{
  "dataset": "rendered scenes of coloured solids on a plain floor",
  "encoder_activation": "silu",
  "encoder_drop_path": 0.05,
  "encoder_kernel_size": 3,
  "encoder_stem": "deep",
  "encoder_expansion": 3,
  "loss": "l1",
  "decoder_norm": "batchnorm",
  "decoder_dropout": 0.05,
  "init": "lecun_normal",
  "adamw_lr_other_params": 0.0027,
  "batch_size": 64
}
Rows from block 4 of the encoder, named by matrix and row number. Each number is 128 + 24 x the weight over the matrix's rms, rounded and kept within 0 to 255. All counts start at 0. Numbers have three digits each.
# convs0: expand pointwise conv (encoder.blocks.4.convs.0.weight, 96x32x1x1), inputs 0-31
convs0.0:124135129116114116129102119140100117151139090075132127116173164136147140135127119147120113145124
convs0.1:075140119132109166146062107158197133111134138119157115178107126160133109179116095137115159113154
convs0.2:130099148124123127121110129126100098121113101078130112098170124141122114086121145166155119133124
convs0.3:171145112122118132157075086150112131141141127110143143124133126122100113121142131118110145146132
convs0.4:093135145101134148075118089129128124141101096136110099148146119145140148159129122123136130145179
convs0.5:143116108130156124107163138188104090119112114126105145132148082128129094120155126112173120132151
convs0.6:146123098100148102126156095174169122136144111191111136135135120165089150123187084104142139126116
convs0.7:124158168083126178146153114126158074061169184092124120130226085135162127153124085101131117131132
convs0.8:159174099124149123152142125108153122131125106164152092108135143152115095103161180169159175131136
convs0.9:097147137139138153118148144115121123120119131131102130109106123136108156114120120141156138131124
convs0.10:124123146129162158131157161098146138093119098143139110125124120125142120105111119146112124099102
convs0.11:163147131123138088138172142185104185158106118163136123119084124160096158103165147135125107141117
convs0.12:120104154110118130115168156081147101116125108091113129151105143079141128110129135142154155134149
convs0.13:148150112130128107161109095176126161100147105116103151123144112108134091090124144134111091138149
convs0.14:154124145094151173109144175163126167121133141148129147140146123162160190167121073150142128133100
convs0.15:119132139117151130099108136095139105148100119124125108098105128149116150170119135152148146121113
convs0.16:114132108153099136127147153091141149134102136153131096134096118132120119105103159137117129118108
convs0.17:106137118145132147122158135097154129089110150186129141134115109108124125129134141117119150115158
convs0.18:163159137117123110133113113149156169123146134122155102135133137105175107152124163126080101136148
convs0.19:088128117113135153123125158120127114096089127150100116126082112152068125126116132145151148105134
convs0.20:146167122093166177135118129082164136132126130110115158092121120106170152139111080173084107110101
convs0.21:129142070129103155139150130092105098137159152110121123131053144130098083091090163178142136162111
convs0.22:144156143133118158127135149098119137081147145131125141110128131147104107156127120138151097090116
convs0.23:101168166120164096137144107111114086130109168095130147094156144131082120181089160171172107117145
convs0.24:112127151125155119117100126159075131158127150132125126094071110143124162133121107108158163122127
convs0.25:117175108145134118122144167155145107141140141197131114126126083108103090127150149119172157140100
convs0.26:122141149129132093129126164165127195150080073121188168124107106103124207141173117137115124144128
convs0.27:112120106104120111116125121131099119142139131116119128134080128104121152205123127129159132137124
convs0.28:108140172132115163182178127155145175142140104146163159134149109151134157150115102182105131095127
convs0.29:125139093101124110141127164110151110138114095130112148103152126067115109157145142086136117103129
convs0.30:150211122144136131133121110166110185145102132137125129121120135121125110093120126082092128148134
convs0.31:143157168190113144141109133190089127141073109192119128131097166178145149128111111129121120102204
convs0.32:108105107138085202146101125133162135103114191086127136093120089151127108087100086110123083136110
convs0.33:128093137192140125126147126086151087160130149151124120095098108151167152133115120132111131122132
convs0.34:100104163147077129129117098144127114141115175082160106164166125142121115103121174117139122112111
convs0.35:094109145099093096137155136113135170123123088119208168169132129149154129095136142165123104119159
convs0.36:122078130092112142079146126150087131134138129074141163132107150118123129148091142099115123170105
convs0.37:163106132108142113114136133167104181130156099117146148155145139086153135109155138120115088109135
convs0.38:127129129150107132140104099175149187119147200149126118121121113142104115145104120130119100118097
convs0.39:162142076102123137109169185118128149163137127175096114147126144119096123147127115124136088109154
convs0.40:090144113121088123145143084190151106115129128116115132156174128160116114068099108119118155136110
convs0.41:091134144144096118140135145105140116141161121071155183109145108127123102108086191159131103108147
convs0.42:085179145147121155139138143120106101141136078159131136080188057105157136133126083120128136080124
convs0.43:118182155157103144129145174114134113146091140192146127156136178111130142098142111103124161101134
convs0.44:156128088166118136114123156078141134109103119096112106095125138095124094132108137158106150138156
convs0.45:098152119121142154163154140114215158171119117144147116149117124148121116133136148185093144101157
convs0.46:168180106167145127133163088155153160139167116124132095125151101121157167142139083179124126121184
convs0.47:120132125120129118118164153126164142093118098122138075102129141100111109110131124156169124101093
convs0.48:114121104128080143114173101144160140152136109121150158159109112123132125117155153119144128131167
convs0.49:127141136163108123140127115133132149143143137190137161151123111133144151122133126112083130137109
convs0.50:112088140101139167111142128091126114119104131139126131104123136140135160171090117170140141129111
convs0.51:139099115114173180102173165098114128117190140066131136143197084067188153181135131129133152134182
convs0.52:107147129131105157120138137148108102136137119127101122106103118154088151124139122119138134133140
convs0.53:116168149085123124148145111169134150141152099114126127148139097137116131098137132115124149113111
convs0.54:115091138080159137095084113142128165133150124128119147105162114097088086105145167050110142143135
convs0.55:117153137118136165137126126126142143106098124134117148126114141147126166113099122106099115104106
convs0.56:116123145117141134120124140156126128104098144159103118143103114129078154128134130130135140128156
convs0.57:088111130126104161127150142118122133127152185086156152166101127101157148117154112123104147162126
convs0.58:125114096127107112109083148115116100112172135083108140136121132103150111140149096091144140119176
convs0.59:109131143115159134122114120125146160136105141153123098122124140181102134132139113139171133135122
convs0.60:142142134136138133112128101146135133107144120112134135152123130113152122131155137113089114133131
convs0.61:140181054157144137101092126162135184127137096128065118087152140081106100088145144112172140172168
convs0.62:135119114078126119141095107167098132183129135105137128140148130121130126133126096136138141148126
convs0.63:167132102131121134128145128135136141115157112135139137146165139095160129144127114111084127133135
convs0.64:096159120108137131121145126085109071123138084137112130094117146093112128079135166153149167120141
convs0.65:131113128113125114136117138130146135142128103144152108140162125117133076146144120111133145135068
convs0.66:135128141128156134108148150103139140107118081120146116099146133107124117118116140127128099113134
convs0.67:101116147136131113139126135138153168135133116192157135144098131154088142130075201146123136138123
convs0.68:095134137108117149105117166127093114095108119140122155152069079103117158173119102141152158051109
convs0.69:118132117118114115131115104149111135166141146159110131131136117150126147137146113110118155148136
convs0.70:120119098114130149135142151089149111123121101129147122136172113114134095095120125098133136139125
convs0.71:117114140113139140099110150115169172132096133100122060105134145154116103125111126111107138142172
convs0.72:144131160150124117102128107160153143112108165156127151130132094138120121103138120112110116130120
convs0.73:138121135161080147102138161099120094119131160087108114138126110096137103140111111077135115134138
convs0.74:110127148088138143137083167166102132125112110149116153095163099115103133206116094097109127085107
convs0.75:123130131153113096136121109135119118131130130117141165144107123133140127095148129177152153147151
convs0.76:121144131125146136114192151087109115136136118142107154111165130142126140118118167096124119114125
convs0.77:123137153113146132118100101155118167136112127109125109077122110134118140085121141113121081118097
convs0.78:109187130099147102113079177156142118123111068137151143115129107094138152134160121114082128098186
convs0.79:120159129156129117147141063112126101103134138129108162130070135155084144132129174172154120135160
convs0.80:139123117146115109142132133117138155121147143101142164147166118105145102087136120123103109124139
convs0.81:060149102081134133158097092156200137136103109170151136136091159181107129090132150189145122156106
convs0.82:122139117122108114145139112170118128121144166137144156150110116118141131163156145123149139153138
convs0.83:171082104157130130126062094108128180102130122107180133108126116134196138131160121137068103160139
convs0.84:124128145138150134115168152097143145096132125158117137119127120132122146102104164127108097120112
convs0.85:114122139146130160136158129125106132105084167111126130107117138129126159153096120104125095123129
convs0.86:123139124137166135147165133129143153102162129163085128141134127114126166155129130134102115111140
convs0.87:178094110130121092094163127079128124173125089159128134122107121132118111059130136185150116170096
convs0.88:134135128121124140116141111126163124135136125089139145127109120141136095103147132077124124116115
convs0.89:162112142112163125101144138137148082134152077110079122141150139136131114074127145102135137084153
convs0.90:123120136100154121119142141120107094115096112115115114104116122114101139127131129143183137113124
convs0.91:117149133093122126156172124104154107098129129143136161144155140099134117115104166106111133120164
convs0.92:128144142140120130132116134117122152136115179188142156177093134120130149153119108100089122144136
convs0.93:149123103137120161132142129146135156140138128132132135127141124116155135134144144103074115131128
convs0.94:137138104113100128134164148146086120146107127074126107160141126083112114142163099125161158138129
convs0.95:120148112134114134144122146099109122111131140145141145156148113104119092128140118121148127145164